config = dict(
    encoder_arch='transformer',
    model='encoder-decoder audio transcriber',
    dataset='phrases spoken by 400 fixed synthetic voices',
    train_examples=39062,
    time_shift_ms=50,
    input='waveform_16khz',
    tokenizer='char',
    vocab_size=31,
    encoder_norm='layernorm',
    encoder_norm_position='pre',
    encoder_activation='swiglu',
    encoder_mlp_ratio=2.67,
    encoder_head_dim=48,
    encoder_fused_qkv=True,
    encoder_bias='all',
    encoder_qk_norm=False,
    encoder_parallel_block=False,
    encoder_inner_norm=False,
    encoder_drop_path=0.15,
    encoder_wave_strides=[5, 2, 2, 2, 2, 2],
    encoder_subsampling=4,
    encoder_layers=8,
    encoder_width=192,
    encoder_positions='learned',
    fusion='cross_attention',
    decoder_width=256,
    decoder_layers=10,
    decoder_norm='layernorm',
    decoder_norm_position='pre',
    decoder_activation='gelu',
    decoder_mlp_ratio=6,
    decoder_head_dim=64,
    decoder_fused_qkv=False,
    decoder_bias='all',
    decoder_qk_norm=False,
    decoder_parallel_block=False,
    decoder_inner_norm=False,
    decoder_positions='rope',
    decoder_cross_attention_every=2,
    decoder_tie_embeddings=False,
    init='kaiming_normal',
    residual_init='scaled_by_depth',
    optimizer='adamw',
    lr=0.0012,
    beta1=0.9,
    beta2=0.95,
    eps=1e-08,
    steps=7600,
    batch_size=192,
    epochs=37.4,
    lr_schedule='cosine',
    final_lr_fraction=0.1,
    warmup_steps=220,
    weight_decay=0.1,
)
Rows from block 6 of the text decoder, named by matrix and row number. Each number is 128 + 32 x the weight over its row's rms, rounded and kept within 0 to 255. All counts start at 0. After the name is the row's rms in percent of the matrix's.
# q: attention query (decoder.blocks.6.attn.q.weight, 256x256), inputs 128-255
q.114 092 [130  89 158 122  94 131 125 148 144 155  79 162 103 126 139 196  92 153 125  81 156 111  85  96 122  85 125 140 137  67 165 127 123 132 116  70 125 189 160 188  67 123 184 125 175 129 111  67 139 184 134 149  69  53 189 107 126 141 162  93 137 123 102 128 129 106 114 123 127 184 173 132 162 145 146 150 114 141 123 126 165 101 150 123 169 156 106 175  98 133 161 169 138 184  82  87 103 132 113 123 116 172 150 136 168 107 105 102  60 172 161 115 110 146 167 170 129  88 138 102 129  67  96 169 127  82 141  88]
q.115 106 [165 128  70 126 124 161 162 166 201 124  89  68 117 123 140  74 145 134 181 132 102 137 171 173 113 139 169 126 142 147 119 154 145 104 145 123 121 123  95 107 118 106 105 103 122 116 105 190 117 161 103 138 107 116  90 103 112 137  67 130  70 144 107 151 110 142 125 148 155  74  95 116 142  87 123 105  46  82 110  98 164 119 136 108 131 154 133 140  87 128 138 179 210  88  79 165  47 141 152 192 129  82 110 117 137 154 123 173 140 120 128 134 113 137  93 163 100 132 124 177 140 139 144 110 116 108  82 125]
q.116 099 [156 163 161 147 138 128 157 144 172 191 141 194 116  93  98 126 107 150 154 162  89  99 142 115  87  48 160 163 133 140 117 129 114 118  86 120 111 119 117  69 151 168  39 106 142 164 125 139 114 134  94  74 109 110  98 172 150 150 201 104 101  87 161 137 126 109 142 197  97 112 124 167 125 177  99 128 152 108 138 145 106 144 136 109 127 113 144 139 155 174 106 137 161 140 125 146 149 118 191 151 111 158 168 196 185 155 159  89 182 104 132 133 147 120 161  59 156 132 125  75 126 133 165 126 140 172 116  99]
q.117 097 [126 166 153 152 127 134 163 129 155 104 116  98 111 114  57 157 113 118 158 163 112 114  80 105 151 149 153 136 180 115 206 145 146 213 106 122 214 139 172  67 172 129  55 139 149 113 120 130 133  74 137 183 112 106 122 160 136 136 107 116 120 189  68 119 148 139 106  90  79 144 126 116 115 169 173 156 113  91 175 135 188 126 153 149  99  65 159 103 114  97 104 160 105 104 176  99 109 163  58 138 104 129 147 168  82 118 109 116 153 120  90 123 140 129 102 101  92 136 130 131 141 117 112  42 136 111  99 112]
q.118 104 [114 136 170 148 105 147 138 158 143 113 142  96  81  63  72  57  75 146 149 100  65 133 135  98 161 182 115 141 106 128 129 139 144  60 134 145 115  76 131 120  96 182 108 141 205  84  98 140 153 140 120 128 191 115 143 118 117 108 107 136 119 113 129 173 179 108 145 141 156 126 153 145 193 135 125 126  78 156  83 104 109 110 182  73 181 160 152  92  77  91 166 101 157 105 114 169  70 145 182 115 120 102 102 131 107 142 158 212  91 111 149 173 102 182 166 158 120 152  92 171 211 129 175  86 103 138 145 128]
q.119 107 [136 147 130 127 143 129 119 103 125 119  99  89 116 148 117 153 135 133 101 138 112 161 163  97  74 203 151  85 162 187 109 106 141  96 200 128 181 143 128 161 155 163  84 134 101  87 101  92 170  91  89 108 114 106  84 166  91 176 158 148 138 129 102 111 106 107  86 122 104  95 117  86 129 134 171 100  77 117 103 139 156 174 119 100  91  91 101 136 144 163 101 122 121 106 155  84 114 150 155 115 153 142 140 113  84 119 107  93 192 132 149 165 157 125 179 105 182  98  91  61 140 136 140 100 119 125 146 129]
q.120 107 [117  96 119  74 152 159  92 203 117 179 142 176 168 140 150 170 154 147 133 167 142  70 110 148 110 170 157  68  96 101 107  76 161 122 123 126 149 128 103 141 151 116 172  87 129 147 133 136 131 114 131 136 119  90 175 139 127 119 119 117 177 126 196 107 130 142  97 103 134 165 104 116 146 178 139 139 113 144 119 159 137 169 176 132 132 157 100 136 167 156 147 118  50  99 113  88 139  75  56  87 139 174 168  82 143 170  94 136 153 133 126 125 119 125 127 113 132  99 152 129  59 151 127 139 168 167 131  75]
q.121 102 [ 54 127  80 103  87 122 125 113 146  83 151  71 153  95 105 181 150 141 174 193 151 167  94 171 100 118 135 103 123  59 157 120 127 166 139 128 103  65 150 140 130 121 141  74 101 143 128 106 138 123 158 155 127  88 102  62 150 115 114  81 130  90 148 127 148 116 163 130 110 169 102  98 141 105 114 157 164  51 120 127 179 124 136 141 110 154 126 122  96 121 102 196 126  80 174 111 131 100 146 146 122 131  99  57 145 146 165 129  89 115 101 163 153 176 110 198 158 101 159 196 119  70 126 109 165 127 174 136]
q.122 098 [107 131 111 181 104 115  45 129 157 191 144  83 119 102  90 126 101 106 141 154 122 134 176 122 127 134 134 202 137 121 179 113 151 131 193 123  85 116 154 129  42 128 125  98 103 163  36 137  96 162 158 145 108  81 106  91  91 112 106 134 149 119 132 207 171  69 152 125 149 117 160  94 123 152 136 179 111 174 135 173 139  85 129  66 120 107  91 122 173 132 111 125  79 127 119 154 114  93 113 117 164  89 105 135 124 119 113 167 138 150 117 113 107 135 146 141 155 101 151 149 142 131  97 169 117  98 101 231]
q.123 100 [ 70  88 186 132  95 166 170 143 136  72 114  88 100 101 120 128 147 141  91  86 104 152 148 134 138 137 165 120 109 164 115 124 138 140 112 137 112 122 168 110 117 115 111 178 147  98  71 145 143 153 126  58 115 132 126 143  97 104  71 131 106 147 115 106 169 102 105 105  77 139 123 115  45 168 154 117 125  93  92 106 146 160 176  88  93 134 111 125 102 165 121  78 139 107 115 169 136 197 126 116 127  94 179 155  79 142 137  99 123 155 152 163  95  57 153 139  98 142 116 164 186 126 152 121  90 139 165 157]
q.124 102 [137 152 184 154 158  94 156 163 161 157 134 126 177  94 137 107 114 114 109 102 132 127 132 125 170 152 173  90  99 172 120 123 148 129 105 118 146 179 140 131  93 123 159 147 180 108 138 141 101 157 104 161 114  98 109 213 109 153 108 156 150  93 155 115 111 133 112  78 140 168 112 137  86 174 181 126 147 128 146 162  83 125 132 210 143 120 167 130 132 161 125 127 183 129 100 134 141 129 185 109  81 150 138 133 113  81 105  49 126 177 148 131  81  72 106 169 110 115 118 120 131 131  89 130  80 114 144 143]
q.125 094 [144 149 144 113 119 120 123 105 131 190  81 153 113 102  77 154 149 116 141 121  58  87  87 144  86  77 127 150 153 143 132  85 190 169 104 164  97  96 175 139 138 189 113 155 149 152  80 138  75 154  87 104  79 140 108 108  99 187 109 127 121  43  85 184 133 138 142 127 184 136  97 134 118 201 148 129 131 127 141 174  25 148 125 127 153 172 120  92 100 105 180 102 201 153 151 140 168 137 152 138 128 170 138 114 102 133 160 134 162 169 130 155 114 115 109  66 157 125 114 148  98 121 141 167 105 153 106 130]
q.126 102 [106 113 206 127  67 121 141 157 116  70 111 121 143 168  92 174 104 148 164 119 146 132 129  97 119 160 162 127 138 106 104 149  92  87 111 110 119 117 125  62 130  94 177 112 104 110 155 139 155 145 105 160 103 105 160  76 115 120 128 132 142 156 156 122 119  57 137  96  91 143 149 117 128 126 154 112 175 134 131  78 138  92 141 168 149 131 134 117 161 148 133  65 101  96 145 185 114 136 119  74 111 131 147 140 155 137 128 120  82  79 161 128  99 168 186 182 109 176  67 199 133 108 147 154 131 128 179 156]
q.127 106 [150 131 230 207  97  94 156 184 134 153 107 147 112 119  78 174  91  50  87 146 133 141 151 133 145 113 193 111  88 158 152 141 116 134 140 147 137 152 190  86 156  72 158 132 107 169 132 139 138  93 153 174 159 128 193 113 103 163 130 126 190 135 147 195  80  90 140 115 147  89 141 106 110 174 178 186 154 143 105 135 155 129 224 114 115  75 140 133  81  69 110 173 160 117 113 147 118 148 134 125 102  86 118 150  68 118 155 102 124 146 136 175 115 165 111 184 107  65 122 152 156 139 143  88 134 128 134 104]
q.128 096 [111 154 164  60 157 145  99 124 137 118 144 101 134 130 130 168 143 172  65 151 145 184  91 192 148 107 129 133 124 150 130 186 131 117 102 105 168 168 171 178 146 129  97 125 102 110 131  94 105 127  96  80 109  84 169 157 149 121 132 120 112  94  82 111 170 150 120  76 138  86 181 111  65 142 143 117 106 156 177 161 178  97 143  90 186  49  79  99 153 117  68 159  92 110 112 150 175  96  97  86 120 190 145 144 131  95 116 127 163 109 129 180 114 124 154 104 114  91 115 103 161 116 200  92 143 161 162 109]
q.129 096 [ 90 149 102 150  67 109 149  95 151 173 125  48 185  87 157  66 100 103  67  76 109  72  95 112 145 143 140 129 103 133 128 109 125 139 152 132  79 132 119 123  88 123 169 135 128  97 143 206 170 125 170 129 121 132 140 110 102 165 115 133 147 142 116 200 120 123 180 129 144 134 128 141 134 128 175  86 127 155  85 117 120 173 137 132 177 170 128 126  86 114 108 139 120 135 116 125 120  86 176  95  94  97 164 136 161 108 140 120 149 121 101 149  78 128 145 136 153  75 157  99 183 157 114  96 161 134 187 162]
q.130 092 [131 128 143 112  81 179 160 122 145  93  86  64 156 120 153 134 162 111 119  76 123  97 104 153 139 129 112  79 143 120 172 122  76 157 117 109 111 159  87 129 117 143 169 143  92  96 153 155 171  99  63 169 132 121 167  60 141  61 109  85 136 145 107 193 144 108 117 159  86 110 209 153 192  97 174  89 142 141 103  81 130 139 120 115 161 154 172 183 140 120 113 139 108 115 132 145 116 188 157 106 167 125 134 119 142  67 157 110 104 121 111 164 141  68 159 111 132 149 182 140 132 144 138 107 111 128 131 142]
q.131 104 [142 112  80 155 121 162 161 107 103 153  85 139 144 153 117 189 126 130 117  87 142 180 154 158 121 184 123 149 149 142 124 150 107  76 165 188  92  96 171 143 133 133 106 170 116  69 143  28  84 102 147 123 132  99 103 141 112 126 102  88 111  72 112  92 165 136 156  84 120  82 119 140  85 119  91 161 122  78 124 114 148 164 102 119  97 120  91 135 115  97 161 164 121 132 162  60 145 106  40 123 131 156  86 122 135 118 167 182 116 112 173 100 124 158  70 183  91 173 152 137  79 144  55 103 109 101 126  83]
q.132 100 [ 70  91 169 136 139 112 112 115 185  78 174 146  59  92 163 139 146 105 128  36 131  97  97  96 158 143 126  47  88 151 126 146 103 161 109 117 113 140  82 171 144  82 162 125 168  69 102 175 131 223 108 173  93 169 106 126 107 123  85 131 148 139 146  79 141 135 133 124 146 107 138 137 169  83 148  63 142 133 142 112 100 120 125 148 147 148 151 136 107 150 125 111 163 188 126 179 126 164 175  84 112  55 146 114 155 121 154  96  94 110 162  66 136  96  99 137 119 131 165 132 193 103 150 127 106 161 162 141]
q.133 097 [175 135 157 134  99 119 149 142 156 151 176 151 174  86 123 131 118 131  86 137 137 110 132  70 120  69 114 121  82 152 135 101 136 136 153  95 145 131 128 112 132 163 129 123  92 117 107 145 111 174 146 139 131 177 111 137 195 102 121 174 123 180 184 128  68 121 100 125 176 105  94 134 105 128 158 137 160 150 140 123  97 148 119 139 102 205 138 141  51  92 107 155 145 165 169 209 148 122 178  93 126 150 150 107 137 148 132 141 167 167 113 179 135 100 111 150  98 140 153  88 200 135 111 138 149 103 137  62]
q.134 083 [ 90 131 146  56 127 113 128 144 154 163 163 163 138 151 120 127  66 136 151 131 132 123 118 129  88 161 106 181 133 151 103 114 147 148 172 179 111 108  67  93 107 135 150 163 184  93 154 112 146 140 140 114  85  99 131 174 136 100 145 209 140 172 104  94 143 126 134  78 171 101 122 133  73 109  98 142 147 111  85 136  99 141  84 180 144 178 112  52  86 143 109 182 181 188 130 113 109  81 129  87  60 132 135 166 115 160 153 136 110 106  48 157  91 101 137 132 144 131 101 124 127  82 125 139 160  56 130  68]
q.135 086 [129  89 151 120 157 134 124 161 162  99 150 175 113  92 186 104 156 170 142 140 112 141 117  78 182 132 149  70 136 133 166  45  69 175 109  89 135 132 124 161 108  63 125 148 144 124  90 111 163 133 124 126  87  63 134 136  98 136 149 181 171  98 135 107  82  66 105 132 138 117  78 127  69 168 117 136 111  80 101 138 120 143 180 162  95 122 174  76  87 116 147 130 142 126 166 120 128 132 229 146 113  62 157 144 118  80 145 116 144 152 110  54  89 106 116 128 159 103  80 157 121 125 113 166 164 161 170 115]
q.136 089 [125 144 150 146 118 126 106  80 173 186 137  71 184  93  86 167 159  71  94 163 108 155  81  49 107 210 130 102 159 104 190  68 151 123 132  62 142 104  60 105  88  48 132  97 151  57  72  98 206 142 107  87 153 119 150 157 136 114 144 125 133  86 177 162 152 148 114 123 165 167 204 162 121 131 118 131 115 140  73 116 130 168 113 102 158 123 113  87 100 156 140  82 140 121 142 149 178 110 108 149 139 120 141  87 111  83 148 105 126 169 125 134  83 102  81 127 135 142 184 135  94 117 121 172 135 142 165  95]